config = dict(
    method='vicreg',
    norm='layernorm',
    parallel_block=False,
    muon_scale='match_rms_adamw',
    lr_schedule='cosine',
    warmup_steps=140,
)
Rows from block 6 of a small self-supervised image encoder, named by matrix and row number. Rows with one number belong to one neuron. Each number is 500 + 50 x the weight over its row's rms, rounded and kept within 0 to 999. All counts start at 0. Numbers have three digits each.
After each neuron's rows are labels from the 100 images, of 14976, where the neuron reaches its highest value: "responds to" is what is common among them. Only what is clearly more common there than usual is listed. The data: rendered solids tumbling over patterned floors. In brackets: how many of the 100, against the usual share in percent.
# fc1: MLP up (model.blocks.6.mlp.fc1.weight, 768x192), inputs 128-191
# fc2: MLP down (model.blocks.6.mlp.fc2.weight, 192x768, transposed), outputs 128-191

fc1.81:524474465558528523428547541494505473551510454586478539447544488429492481458463389522457534544586466456528554485418505468471494528449476462514552484477481525497504571485527518536504459508485497
fc2.81:654482507555452528520493449479470421466526513572456459536546455503580498533510450480477567490474423504471497472621559489498448490502619462531448444427345446454495498532506514540428503519478427
responds to: blue object (79 vs 19.1); red object (67 vs 18.7); its colour: blue (47 vs 8.4); its colour: red (38 vs 8.3)

fc1.526:437453598503430496458417495477451424514550464488446477501472508478485498576482548545415427515512550457513533489526540417381576451475492560486479534493447490566520501585504469588462495488542569
fc2.526:469534490497529540475494500442475590481401437511470547469499429494613491527553579408522509519515468536434467554551527560470482575489470343519423513481572505483531510484415498461412479435577405
responds to: white object (69 vs 19.2); light from behind the camera (64 vs 25.4); its colour: white (58 vs 8.8)

fc1.216:547514489543583519606548477472424465547537441517475483519486466490527487551509493457453381520500482546448458512560540541527505573477567628554381637476542541607488501488561482453506433429514581
fc2.216:473429479430381442411401507491530608504441535387529497521471557521522413517525510519494524495387524462486471512435433517476479443471469407466538429538453507377521483490511498454552584511457472
responds to: white object (65 vs 19.2); light from behind the camera (55 vs 25.4); its colour: white (46 vs 8.8)

fc1.554:547497502532435354575474443473524480506402437450529431435493487458537455596408615467494505537480542447537478504503504539514496558499523533408497519522446476531497489564491432527460476508558495
fc2.554:481459541496539563471517501554468541538566531567548521557541526486475525454608297407499458550499414579477483467542527584535501445416436492537519590520487577466553476452506481487504518469428444
responds to: count: four (61 vs 23.2); yellow object (60 vs 18.5); red object (49 vs 18.7)

fc1.326:463426496494448583498526455500471431539483435544470524499481541407435457601484522486484533502502519525470522480520550558491470590572503574456433573549506505521492599533499504417458486511491435
fc2.326:553542492394471467543400518524504574513515521518517471553482510539547493510553588534480469498413488417528458508582448506461497449516523420547530474520547488468571518487496475509569522483500576
responds to: pink object (60 vs 18.8); yellow object (42 vs 18.5); green object (39 vs 18.4)

fc1.335:563461449573473517473494497521502539523570505440496518431473534461587517430491466522615459398545489494495563486498448523496568440478526529422472567487520501505591543564506475540428432388485530
fc2.335:403503497465451552483484528462507584541498498549539474501542398524530534488447499517428515509586547466405470550513560453529481547558553474533440423495499466545518407461414524479441518610517405
responds to: light from behind the camera (77 vs 25.4); purple object (75 vs 18.5); its colour: purple (38 vs 8.3)

fc1.56:473611482577450481465595465570480464507565437392457409500546401424535561500488511441442428554422540571548516394473406499525529490372527421458412580420494535489491497462499555578592599438534559
fc2.56:542479452386516548508438475438408563446413547509526518561564511445520418589541493561584467433558429509453528503507580517462440552542511498458573438548475449568532489534482410476442464497460545
responds to: blue object (57 vs 19.1); light from behind the camera (55 vs 25.4); green object (45 vs 18.4)

fc1.73:451499429536364551452599549507462484506516471575498533450421592564579617557478429525494463448499474393580541472507425494460518553500492488503528413521577456546457476514515463551473463466551620
fc2.73:499375491511556513505426436551492531498479500407501536468511422478479450510531555466516482515500572574456486533532537519509616451437541494558444494509511527459571477472465525494457508449465403
responds to: purple object (64 vs 18.5); its colour: purple (42 vs 8.3)

fc1.193:445450547579504522478460525542544446547586498537589472529529430526462562576566553544471540422525445462547527446488481438459456513485489516477407503534528448544520564574552561495453510457491556
fc2.193:522512498472550450509594514521514485506529530518498498501447526514505447426491466533426467560464483574584492478433546475640473629510535484448543509526453396394455546545467538454468490535503386
responds to: count: one (56 vs 25.8); green object (51 vs 18.4); its colour: green (38 vs 8.1)

fc1.343:373418530472553556554478447410482497492512512439550449413357489534458534476455463473520463521452446479507476524451446469542522522546506466500630564523493480501512451523517506588486520431510563
fc2.343:429494450469506593518534447519406515580435490474532549412465405533498486495548584553493554546556414539546482491505531517462570477530442466542441542445457429402495528501430552509526535557558525
responds to: teal object (78 vs 19.2); green object (52 vs 18.4); its colour: teal (43 vs 8.4)

fc1.248:526445464492530601428463577496447523525425526454448520592535584475393471409478528524504448403524545442381461417476461468468543498516510499413623463556563450509516496604502482572472483487501526
fc2.248:521569534513460491469537478526509469517460469496548600399524559486451592471405496536527489401471419463454546488467479506470467481630470557571472440488519487489466543500550526609524390447481496
responds to: green object (100 vs 18.4); count: four (67 vs 23.2); red object (44 vs 18.7); orange object (43 vs 18.6)

fc1.352:483508498565467576464516585531507440434514459499579550443525488638583449471508412558583531425536563479422486549474492503523506489426537571567478422468503471540563432478505512531447431410542581
fc2.352:468486468482579514555451367481429555556439572567412470540474491483484552501526482526438488569395358573554561463465467455456517561478421454435503492542570587470453477534498452502570457525473396
responds to: count: one (69 vs 25.8); teal object (41 vs 19.2); its colour: teal (31 vs 8.4)

fc1.16:458480498548553462543408563443520517463411483500540555487577621512455448479453627575516494455481568415509505491510387529448577530521469513558476508453523505465501563477488489541561561494513500
fc2.16:450510435559497604528510461524438509561534485447526522482434489593489507492480460552525477446475536509526484452533454418381492411510573592520413456465449499411493526469480500519517450456508418
responds to: green object (79 vs 18.4); its colour: green (48 vs 8.1)

fc1.400:484595467504418495514421450520505596459550489517505508537509458526538552410448518555594431521508484533461544519473521457435494502463507595545514542521536475494455569526444471516608407442433406
fc2.400:491395488548467504501570522493573436506455535459438469506494529519478476568473489434472651456480513449570389537478499541597478477520481521456502417479534496395471400483529542506501536563548533
responds to: teal object (100 vs 19.2); its colour: teal (48 vs 8.4)

fc1.247:479541572533518440661451483520442515472560546387511517529543558508581580594558525570581447522418528523510478492580550452475490527471602445487535400437515450504482554482527493397432429418517566
fc2.247:512502408491445565495508497540611561483416482573451506408445493528419394472447519598420518530495472446538483435492536472505512475510509501469402525532563475541487507455497523492532468468549493
responds to: white object (47 vs 19.2); yellow object (45 vs 18.5); its colour: white (37 vs 8.8); its colour: yellow (32 vs 8.2)

fc1.592:531397481502553545545527479535502443469482463494512479410449548539499512494578531458510469466548451473516526506464511528547511559414533453407554497601516504597456464474452452508507516548511459
fc2.592:483458511477526473471527548524431548548568454437462419441495583472505442541550396554519499538576539539446498522583482399451482488550519442399462488576427548390662528573493529517480498470518562
responds to: count: four (75 vs 23.2); teal object (60 vs 19.2); white object (46 vs 19.2); orange object (41 vs 18.6)

fc1.432:465508517531514550456408505512456507490535511531599422509454467575506515467534517489440482490584476509487446579462483518524524522559477563555490487436533510487594468450560369417532551585482548
fc2.432:475431435476484528550507380473460488483471580469466623538567562437496445495556539494570561552433533486528488500491412482476406549552501475509645555546456487525529536487436520504517465419517527
responds to: count: four (53 vs 23.2); green object (49 vs 18.4)

fc1.463:500579532546550562431443490517427529471486430518550531472442549394581446525456554425448526600460499504442523502532552465496528487502585467427499474481433563522552496434578491460542447491506480
fc2.463:566497498506410477526525467472487566496467492453450565510547429499444418511539587520469516533483473518571537547519504502521457550514467458480549523563533490475528523513442456493421536448456461
responds to: white object (57 vs 19.2); light from behind the camera (54 vs 25.4); its colour: white (31 vs 8.8)

fc1.647:511496547411527480503498533418477479444484482559471455471485499553472512482464537520501431484422460537458467547499488521563505551385453518448418447534523457516556490478525542500531523533498538
fc2.647:454495496527496448552461521523442520530456529516552570512504556422537519532553469569466493471594540500448480574505522504501467461487493414561447515521467544612381542489458455538394562400493467
responds to: white object (58 vs 19.2); light from behind the camera (58 vs 25.4); its colour: white (40 vs 8.8)

fc1.691:516564476474555533471475499429445552420530503565498517476542505536441527590513518435527374509512490489425474522564499447612537459449535553539395480439552484596509497538481537465468444507548566
fc2.691:411511426422402500478492408478486475542479438411512536469499406432536583440531534541448486563542492501549547539441510578411486535472458447447499510480523588455533532519561472484482507486498553
responds to: white object (74 vs 19.2); its colour: white (59 vs 8.8); light from behind the camera (57 vs 25.4)

fc1.500:452464456504446531521402517483514497539413472439478521464538523461464521467540519469455470593564473491499501434604454524547485540456477480482480458604448409486444560523542528525526456495497475
fc2.500:523547529449520451467537473482476535496511540565503463457474485497458477528500473421454467552545592499521504549464473401498505432460466580459499466383550487486453495495549539503478433510529529
responds to: light from behind the camera (72 vs 25.4); yellow object (58 vs 18.5); red object (52 vs 18.7); orange object (41 vs 18.6)

fc1.675:528515516431534560581435442437520518517562410510564512429562563522576553496477414480448532514502486555532540570501482503520579443473483466496562455485533474572533535586405483448441451527498493
fc2.675:471540495473456411347631579501563434500472506505493522526596430496431473503599473544611480496471543521469491432533555525516422526583602519533511469494522529431567498527502535543527530511494414
responds to: blue object (84 vs 19.1); count: four (54 vs 23.2); its colour: blue (30 vs 8.4)

fc1.621:464485554456512489519542494448462594495440415543459544493617474500502431509475433464521480594457548566445593459547526558477421529607423466454526421437492404593427471526470449521555506540533533
fc2.621:536570476561447470467525466486477567445535463496472444562500548540474483489533584561458468493508440465452431543471475489444526490535629519466552492490483519390528507464534514498444560460421433
responds to: red object (87 vs 18.7); its colour: red (55 vs 8.3); blue object (51 vs 19.1)

fc1.422:488456562457515509450549526509514531429442540596531445539399475496537571544535517580503430555563446438398446499545539571407586508516529474484589428510459629498497498411485590511523563487580460
fc2.422:549548544463488515492590436501572522452467505474529475458483505511505578542503478495461445403431490516523455497491439543458448459516582501485487591477490537503457439502541504422441335626542477
responds to: blue object (100 vs 19.1); its colour: blue (63 vs 8.4)

fc1.411:574505426484484526584526521441518449447495524558444525528532568462465550464535609542469442541427478521434534551465521466438499532552519536430525463428578490434483561441458544465409447553517529
fc2.411:539542481558465477527484578531503457460522491527510535466510407415420523512484546492486559461548470487433486416405478496470470454548485428561419470554484506559533626384569504497461503518531516
responds to: count: one (62 vs 25.8)

fc1.487:475403506493465569420435477458460478611547504580593464447439501419467479537579519525462492611558492476563484575432478502541452593420477533491461520484384454561586489518575526439500645577433580
fc2.487:529547529536551438584508486535486579439369531382404495605510460486502428552440534484450479452492477617472519480581585542513494468571448430460470462522592459492432507504469425536492400353513427
responds to: white object (59 vs 19.2); light from behind the camera (51 vs 25.4); its colour: white (41 vs 8.8)

fc1.429:573527562453428485499536549482532573481422538540473486499509486567531581441496483418470361526542476479520525552563439590503462496419496426515367422544412450425447555539483603627526601505468451
fc2.429:388496462641485489500524448486477460478552514463485531553490519461486444551504553527523502495521482557441418582407513448439517528528468551487565515437456561497513395475505503442418453515429535
responds to: white object (40 vs 19.2); its colour: white (30 vs 8.8)

fc1.95:608458533543451444433542490480512504455476533519474504548486485519490560452492451366494510557545512476540561452450496500510491497482520459468540540498569477531551529460562471569439454528517455
fc2.95:400521434546458568560501486595487433492530510539534400403471470493542496544505541489495485512500483496535414501434518515508536485450465612587482451570513560468514430499404500502536489538409545
responds to: count: one (57 vs 25.8); its colour: brown (27 vs 8.1)

fc1.655:509550548580479486604542483438358432487499440534458541459495437477483527533500526494550535517505456557484473453455420397505541530544551519451492474512535390579477526433455521493548427514516512
fc2.655:486496447466549484410491487501538542603431534480600416544503439611488427499519462475448496468524457484572521503477539572541471503437422529541437514520462511504471520529515421484434567493509508
responds to: green object (98 vs 18.4); its colour: green (56 vs 8.1)

fc1.323:470547428567555504512439558460540530530514487535531586508487534535492489498547515454532322608483488474490568635574475464563499496459501505489412476399454478476445588557417558496543508427464478
fc2.323:429459476460467530470444419464471495502495509483480520436492479500465510518633598512516515475528514493506529389433427590445407531498518550518457588553533495571452382628544563662607499511435575
responds to: light from behind the camera (74 vs 25.4); count: four (53 vs 23.2); white object (50 vs 19.2); pink object (49 vs 18.8)

fc1.468:499591482521541547452563564594532460446592543457497394486532436455456444517536493535490460522575498452562463446570393394516524574493578581549432485464540483629483454586492523510463559550497520
fc2.468:483397558494515517616498489473473571513439562547620579487468491592547504440475529510480455449415559494479521523438447530496474511530475450478502459475445458513524536443411535529494539573565476
responds to: green object (94 vs 18.4); its colour: green (50 vs 8.1); yellow object (42 vs 18.5)

fc1.280:473524539520526524443440470482495469518478520503539535575502550407568532541509613586488430543490579511516468528473571415405544425571503475549501520513631471506531526432498466452483496476516467
fc2.280:524514465519561541509433528398555490490482420476577579446505437477388443514551480457538470497519446473442486550484443490475558497562430493422510579476526535551528471471523474518447427396510550
responds to: purple object (56 vs 18.5); count: four (51 vs 23.2); orange object (47 vs 18.6); its colour: orange (30 vs 8.1)

fc1.90:494421539465538505566438422585555490619443467467504489540517521468455521501421469502468529495486434435428484465529428427456505506490495473495516390481513448536437552485544502430467446488403516
fc2.90:567594503574471504505606549442449518466617457520437530447528526548576502482527509474556529450518473536521474505522553586527495444539533519530481519522413491465517469579471502532555542482578522
responds to: count: four (59 vs 23.2); orange object (58 vs 18.6); purple object (54 vs 18.5); its colour: orange (26 vs 8.1)

fc1.516:484513582503424460517527532537484471464458505559504456564551497476445481511530507478520534437529622600500575448514507487479496508520489464471460487519486492515458383500618497449552547673496516
fc2.516:499469551371603540515467494486580571554567477488500505480540481447503453530479481504587457524403475519392546518516487584536533437432446544504487423550469468470522523536523448527491469388531453
responds to: purple object (81 vs 18.5); count: four (55 vs 23.2); teal object (50 vs 19.2); pink object (41 vs 18.8)

fc1.270:444512501525525495551422528564517545553530559520499424417469444512421567534514487527542568466530521423416428490499507528576487539552506515481488486397429489572520574453426491471483543501442541
fc2.270:545572434498560522511571454473459490446477436564569495596486520485547459466479593539594452523463430626515544571560461492450495475528504406499475594500509507536532446556499531591495537569503500
responds to: green object (92 vs 18.4); count: four (63 vs 23.2); blue object (46 vs 19.1); teal object (41 vs 19.2)

fc1.191:550550550559577604459532522536527492451477476472491554588538505448474390336597503513378517569471477480519456484498471422582551387517455500486464553494485446487485542545584546460420457481562469
fc2.191:451415505537505462535441518486473482537428558451544530535414518497572550544579504448425388460508538464487461486493433518554523421420539499501425466450438420537491496375430504520495486500511461
responds to: purple object (58 vs 18.5); pink object (53 vs 18.8); count: four (49 vs 23.2); its colour: pink (31 vs 8)

fc1.60:535503445540527495530545547432495552570459483545509457501515495492452477487498426470563592432573521534593516496475523558522506486474407462493479545527550506441468527518544593431586505488575479
fc2.60:502480470500536420541572511436449400405483556584526543543543495494604478531478487509528499482510466580480397593526490521476577505488475490569461505580450515515510428476515599496497567501469569
responds to: blue object (80 vs 19.1); teal object (64 vs 19.2); count: four (64 vs 23.2); green object (49 vs 18.4)

fc1.366:526578490484482450425509516523535592533630481643534589510492530508507603450539512559489505505587531484540498480543590505572570479502447533464577496566375529482466597520505463465577513537494473
fc2.366:455468507486506503513520451508475495502503481479585495556502383484556444430474455563512544524469505498433518547505567437566649529496459473507454541530469509541483419481475477468427535519574569
responds to: blue object (81 vs 19.1); its colour: blue (31 vs 8.4)

fc1.467:495557497513431461516418429497526526525498505388527478520458509426533499555527540446521497530449440463544549501510447545455499544461449465496534498565476530445480488491644337541445536437443477
fc2.467:534467450601532429515606561479528528478565521442481484538487467517515420460480522539437524430543436541511578500483534438582485492481541568472450495518513415505545485420435549448533491515400484
responds to: teal object (63 vs 19.2); its colour: teal (43 vs 8.4)

fc1.581:473491435392560574520561457437543483489386462545477479513535510520510495471488473514539473491511394472496497427476527481493476455456595475489423458528499495529430407483469496551619521460517505
fc2.581:570543635525404487432436458487463497533598490452430531587536461501467481491466527451561535452529582606498535568582453511487503440489457485532505454505477517505457594499523433444466394583519493
responds to: pink object (87 vs 18.8); its colour: pink (63 vs 8)

fc1.617:537563512491477502589433511502504573427589471483506444520503483500485483524554498433506533449523427469514511551524598484514479487503495445566441519597402410506529614508494609413465445452522529
fc2.617:577561445503578426464515575408550523465449535527522525501531485462532448500562556369508504573482489428416478504554607518502562454440455575523539507531493494547485479488446564409470531436447442
responds to: purple object (52 vs 18.5); its colour: purple (35 vs 8.3)

fc1.625:513600548455449528505481450458507421583536485577506512561421567516535525507527555467442413498480469531423512466557502506585569473559573535493530530449568553520604482528550436638533481514497549
fc2.625:583433458511444490461480537498409564475442456422499499526563437395517461567429501451556561528515491551542560540515464475417442550461469435481497504506526489523402547447554577458486531482574454
responds to: yellow object (86 vs 18.5); light from behind the camera (65 vs 25.4); its colour: yellow (46 vs 8.2); pink object (42 vs 18.8)

fc1.221:485564526460438457549492459506559539456540441419567446631521553494446499402568492598467563490495498518460557577469484457529521512467627451478490484427573414516491490429475430463413484522529478
fc2.221:442461531535424551535465453532443507455587537437489461536431488495506567497458502617448504555463488511488489560543433486512464539477508578538540484546619530531526564459426490513552508504483438
responds to: count: one (68 vs 25.8); teal object (46 vs 19.2); its colour: teal (39 vs 8.4)

fc1.293:455512488533485582480566462533522491517491458541522473512511543489568490481581533462534529519641472563478500475559526510397481588524497559489567364422496551471557499508446445513554514451581606
fc2.293:547487494447503483532453550506413465597483530494467504429513452484452541530450524488376513484389552443507602495477496522605523442515467492513410524496505557530477525537490548471452405527429444
responds to: purple object (52 vs 18.5); yellow object (40 vs 18.5); its colour: purple (25 vs 8.3)

fc1.665:582556523469553478529567557483457496451497532450541565500561443466508396486531438516566479535545554547471475425533449426541416522472507455473539448459490533461510467599529431475473543469560545
fc2.665:482498502475507599480468500468394542516536525499476443531411437479550594452490577465510554424451489496538546610501405531551481561548456517462468570552542558523492529491492455469427468464527501
responds to: green object (50 vs 18.4); count: four (48 vs 23.2); blue object (44 vs 19.1); black object (41 vs 19.3)

fc1.99:523464597471538443511464510439572466513466417545475520500447420497507531529462465508543451490490472546526530504527483564408506596433487525522567532598534498446504575490590516502437545476553512
fc2.99:529533548558502524360482517556509530523533439544522575545523536584482508536479593484433395489524498485447566440574491414474602443565565494446512634544535560585526584584548445467462471445458489
responds to: count: one (74 vs 25.8); blue object (65 vs 19.1); its colour: blue (58 vs 8.4)

fc1.395:560420431548557516561500541436627486482415492545469595503552487459412464560476440500463528532412492557588466473449518598499582461474481468540494482560500505587480446483509583413507569501411575
fc2.395:525529451413516490449502431484486541465541567399448521512448479473548442482486543503525503503520565520488507452511553462398441635534472619498566442438552444423567472509443468479416479564583514
responds to: pink object (50 vs 18.8); blue object (40 vs 19.1); its colour: pink (37 vs 8); its colour: blue (28 vs 8.4)

fc1.160:564482506532479449485523433554419526539437532457504467541574619521455546463498450449492417497454479434480504551521511555555532545499391510489462534434479513357470475576526550456447452512467565
fc2.160:534526452578596513521458450458495536530551381554498493463456440514519464560581475538467534481534497528480483474427546545502560473575560479537512421541499504524500494479561479426529499496496541
responds to: teal object (54 vs 19.2); blue object (47 vs 19.1); its colour: teal (36 vs 8.4)

fc1.350:540400453473549586492521570514535513511576494500510522522563502552483448499620524481576433439517436547484533542509509539501479427481587444573614520479498547626527499530465527424450437448406563
fc2.350:444544546464521534456477516455465435522425433418451525458451453507514510424476461539387533515564525421539515509466454413503504512524370524537367465555417458418532544488486447506534556557530492
responds to: pink object (56 vs 18.8); its colour: pink (30 vs 8)

fc1.435:496391440437555438429525605454537493484631476545431452461565548480518420454449514511457568458448570548469517522545526527446421475479558575545574459462470488547438542536590497512472488388470451
fc2.435:518541486531576620504486496470477473513515528498534590536512501381433502483525567498523360502511529482506543340443454540463465547521564362509533410471432496552444469518465548456529600450518488
responds to: pink object (88 vs 18.8); blue object (61 vs 19.1); its colour: pink (57 vs 8)

fc1.502:491463477492470519451508516473493490517492503516490518496549492515497571410503493487444555442536505551590483416506438500519482458508571553604449573504419516441493452554526443492442457589519565
fc2.502:467479525511478528531529487539474531521425435535503536526479475547540558641517513545442492459422525611496418552525488425520541429545518493423542563484529447545479478482471448499475544500562518
responds to: purple object (100 vs 18.5); its colour: purple (71 vs 8.3)

fc1.579:480457544457408491505469557502453477566526459509531569489544541568524440513425595461559520554557451466497524485482403500465402503490440473552527520525508503535383400407560476393467556545612487
fc2.579:543472560500486486535431571557520502470511486489511505616548469553518468484474466489516609462508543421437393517510399554499565563539576539462480496515464510499575487510624457542397536511427541
responds to: blue object (89 vs 19.1); yellow object (82 vs 18.5); its colour: yellow (40 vs 8.2); its colour: blue (25 vs 8.4)

fc1.215:506481493446392519601545562540537516372518538488496476517381575488509473561448411491533531558475612510480479451473487545455559574504595443461493503558481460490506598421517612531436473427506549
fc2.215:481557461590536539467495515403466506406509465495430489515554414531583465505554510440498524478563448491558465607489498421434508435449516472532519498544504477487544563554532527371460483525470492
responds to: count: one (66 vs 25.8); light from behind the camera (57 vs 25.4); green object (50 vs 18.4); its colour: green (38 vs 8.1)

fc1.217:543472440432459470500526469509571509490522513460495500558484507455553573512462349457494483534485522548464476414505475467596485470491420531510505402526424474536530466354474462519490500542459513
fc2.217:516502473587462532442528500422467503441486496509501482419488453547500540494522585524473611489492409414436565578451566523441556559476554464519491609482506505527484493557517494513497487459610515
responds to: purple object (95 vs 18.5); its colour: purple (68 vs 8.3)

fc1.451:505449569539470516492559494491383497453497447455519495460474380411593525521515499457426502402533517467572511437540482503460474545491493511438499469535502516472546477490495477436492498519482519
fc2.451:460544445477482558436499604469510539556452529451537520509417550469528574592494487580461471478419484512517562550529558536496570460485400468550503494643469480469489493495509457500472525520542549
responds to: light from behind the camera (64 vs 25.4); white object (46 vs 19.2); yellow object (38 vs 18.5); its colour: white (28 vs 8.8)

fc1.437:485500469459457478412523514515463473467486534522543529495533429461490538473585458599408614479535489443567499497519385461441516487535373483447506524558535501419435478428572500514469440509563450
fc2.437:426516575454433516548461431550490594621582529460533572599520461437465473484539498496512429575506520543507550596529500469449523447561404475558473534537443461510407499491469524501551463556463535
responds to: count: four (49 vs 23.2); red object (39 vs 18.7); dotted object (37 vs 16.3)

fc1.558:411438489547484456492468405358393496511533549519516418434531467469461574432502533441533497529463457475523561449454510607577413414470513504426554458451438455493449527524517469558468463540550520
fc2.558:577562475417540511529492587553477528567478438449476574490510504511592501476524483577518413505558511576531500506537504320431559576509563521494425503496525632427504528448492479432535567463459503
responds to: yellow object (71 vs 18.5); its colour: yellow (37 vs 8.2)

fc1.299:480462525543472463448454460423521536537538462516454615532520532447506429454540488545462459592505611530526559480569471593565480482455480524458583457512415515418534472423580523518568519528560435
fc2.299:499455489509438486525474465487538570477497437532540481485560543562472434400537511472505469493438509494475438484562561478549464559476418545516535503612458455416564401450472495480582570546536414
responds to: pink object (79 vs 18.8); yellow object (39 vs 18.5); its colour: pink (38 vs 8)

fc1.632:508471553512499532533497513488529512536482577439505502420514571475509536527447529470551414573484540409455552481507514452553454512491458546525503488571490493494491506501558552550418520504543499
fc2.632:530531525566408533524471517531473555577498556475498393474548425559569480565462521534492461515549509461489487510530596531527566463497566520422561509554530479576530564534522513444469488535456421
responds to: count: one (75 vs 25.8); green object (74 vs 18.4); its colour: green (66 vs 8.1)

fc1.469:534409519511532478537523520576546533594559536561499486480478478550483535508535497536517511487475473532528474438602564527519525463463429532512474429490536468513474592586424395431451532412591554
fc2.469:537526489405417438480417464556533452571513493493456524456495599523474402580581433471489469502482608502535510558556488531534443531425590409526495520521552452576466493533513498544598493526448488
responds to: light from behind the camera (51 vs 25.4); white object (40 vs 19.2)

fc1.514:500407520505438536464519541503461572489593475527374469449483422558513521460420486498546521448439459508509447473531513462537520487501461593477592530490521574467489495482493475498538502554508543
fc2.514:473516433430493499510495498560481443536406504501500504403493578480440556471579559514499557503563512466452581504501522603506445583550551551463575546530502488535468478673490606479452504565471477
responds to: blue object (100 vs 19.1); light from behind the scene (50 vs 24.9); its colour: blue (49 vs 8.4)

fc1.32:406488492480393500436473546484477563496580458384569472462512449481522552494575588435557418484419524529460514553552531478577479480430558511428525462498467508529444614420541499510568513480420576
fc2.32:560485469501548456607558502502490478521397579513465498478544571544542451582427483543417548503570494535516490420528462503451575535536487533458454508462530457488424394611463436493496461479543435
responds to: light from behind the camera (61 vs 25.4); pink object (49 vs 18.8); white object (39 vs 19.2); its colour: pink (33 vs 8)

fc1.576:505484528474522522545538566490492497519453498491586528448474484572568565688444544563552511461448511519475528382489411536460486493547453439492477527479510521433531464571490522514527487468495566
fc2.576:533502524553571453409514468577442543557591500560460476568559531418537415398523467500477522518500433559566526494503629533603543492389559578489505478488519527597479483470545423432482548460571484
responds to: pink object (69 vs 18.8); green object (68 vs 18.4); its colour: pink (39 vs 8)

fc1.741:473406489456536515381523409454532420599395450462385551499553502564486425521522478435502509420460463520569586499443519535519418554438536468599515504532495561568466555517449522427480418501484452
fc2.741:489520504533523534496481537489512527556576472435462435528551455499466479465461657478485510492469501481503432515572446463482504451438579557515449429424454516483570522504623481550522484524511587
responds to: pink object (81 vs 18.8); its colour: pink (44 vs 8)

fc1.292:521622469488521481579529581560543546535525493503434524589603460453497470426526509470490504431457540577567496479571467465469472567505538335591460503457486561616504583493469464447540542468483538
fc2.292:490452560471528523469453535433450449639469510529499582467500452555508492474430541465506359519454515436518531505525447589531456500574466529469460554453469509472534467576530546595432575491563505
responds to: green object (100 vs 18.4); its colour: green (67 vs 8.1)

fc1.756:471534473533572473496550428488510540551537407524479567542448506567512514511464491421539469463517522431500431505440584463492483468497578475445494494469531560564484548597561530519527554499630481
fc2.756:579568444446520451460479421416477443566578474513478509522468526536495513467503546466507529508549466476495440504474574563442598505536438465571446553500501527462463464464429496438577441494562440
responds to: pink object (65 vs 18.8); its colour: pink (48 vs 8)

fc1.103:419488485579579506405469499533463582565555450533452565496508526468481556550477557481441502501577503523551453492540544499493449469434623488456428470582463440469540434541555527583568453495554530
fc2.103:489549437500416526591562537500398549430490527483550510484444464412525526496505582494497491501472420465437543603503543492489560589559429498527486479480528571551448553430511502461501475466466507
responds to: white object (46 vs 19.2); its colour: white (33 vs 8.8)

fc1.654:517572518497487429509586500504565546495412457443599463564481535457549537527539491461486474463542512511528439471602554474545438429443539583434595428498577439425434497508463423441463607600527418
fc2.654:495507532487525434548464517578505561437482483533495451406521509564508531566488422442517492442512488437468493477472533402530545480433475471408513643495529509393481561505572474488465414463449409
responds to: red object (100 vs 18.7); its colour: red (63 vs 8.3); count: four (52 vs 23.2); blue object (51 vs 19.1)

fc1.560:501498524506629572505429459469560470452533465365552509636464527493471537503563545564517486472442519523453485480466414563438547457500367547577537508541514444493544462475562557546469415483519423
fc2.560:484491467441358625393424513522475609580527412457449471575560424551554555485501580493591450486526503504514420467513565542590527531502434483458469527551436598470517597520497507463517505596541527
responds to: teal object (96 vs 19.2); count: four (51 vs 23.2); purple object (38 vs 18.5); its colour: teal (31 vs 8.4)

fc1.684:544485525497562542445458414421498550506526541522495484426523460427493517549460505559404551534550547484488454463558515489509382514412555487422483544593442506458487485405459605528464457466534376
fc2.684:506472512545500545531476509506517475417564496536540432452438465522555600505573453488540470393449498519511455380543506456515446510542490489501421635574541437450519457516496553549444467562515455
responds to: blue object (66 vs 19.1); purple object (48 vs 18.5); its colour: blue (29 vs 8.4)

fc1.574:530523444489510537533477495584576481459439452545554495518518447516432506463471573589473489530465420524509454457457539523456492467516525577482510467457575408537397456467543422488453525561551456
fc2.574:530462551540512485498446507495515488521518590529463502453487452357407505487488435494520513425465593519487488482549439447550480535553455439416550507478513433435556464477561479532510598495552475
responds to: yellow object (90 vs 18.5); its colour: yellow (50 vs 8.2)

fc1.115:501555551521430496455453490482482544450467514456458504540585525447476417475528493452490377500438467478384525454537481514473532489554479471500437502524487446569485526592495491465486462491453513
fc2.115:570583522412564518545549463498524419528490441462512511530422491534523527561510503484476523553523520572594461574538506458509451521510502557502529500383527501480501526410475535582551526508549523
responds to: light from behind the camera (64 vs 25.4); teal object (63 vs 19.2); white object (52 vs 19.2); its colour: white (33 vs 8.8)

fc1.746:508490378435552477457517446587474413584448500445412458498516497504500563474517468622605472447494495519539538509552438477543522442457593465563486506467456434492481475516489564460476506483511483
fc2.746:543489464440510542523495460466493557502513464496543614450467539384510523479450430548490481455428516478589523527453412512519519503548532455598519548578519519507474565491442511521476525455516558
responds to: blue object (100 vs 19.1); its colour: blue (78 vs 8.4)

fc1.261:407478470503528529445497518521530599396544440522447472431500596480576519430569546372567524593537499512531431564445475562542544517485509474515508512533552567505448439419452483564472440479424531
fc2.261:474424551556460478527604586441535523394482464478510496495570483500445459470533470494537499444561531555524488483441450451486499495536389559530438495530598537521475467525372578560491575474545502
responds to: count: one (71 vs 25.8)

fc1.441:484440504508421526450476532559446492475531523523591528452488481504506441546481479383469517510512434426561508635513480534508559599511530546502432444436423537537451474464582509516504534474522614
fc2.441:571572538515519497565462518468520474638518554468438451579416438416538606472536531493412347547475566549426539489490502456523436456461447426488527537476494502504551566539459437477494501504430512
responds to: white object (62 vs 19.2); light from behind the camera (51 vs 25.4); green object (46 vs 18.4); its colour: white (36 vs 8.8)

fc1.94:565506538565525455459508538510404574491469483467445525527545480533478486471503628488542457538551534552556474454550556447505506569504542505526505587417418544531479512544459515504460505520460515
fc2.94:464455523512593473461508501572547456425608475486397428536519479504545477554541501471539384508551530422534579408507460446570471467507484516482526503487513461615401453552578575479555510488480559
responds to: count: four (61 vs 23.2); purple object (59 vs 18.5); red object (52 vs 18.7); its colour: purple (30 vs 8.3)

fc1.636:448494496502419528523435514460461461416466517466440533534567496449518482577539499429516501495499551551544487541543566493562513467419517509495428511574482506520544517460458440455609414422546531
fc2.636:515579520498585451565494449511566540596455526538474449427478506503529466494541428540448542511452433511486495413484497482453551572471498567526543570455520474524482526515562585534413490543453459
responds to: light from behind the camera (64 vs 25.4); yellow object (63 vs 18.5); count: four (49 vs 23.2); its colour: yellow (28 vs 8.2)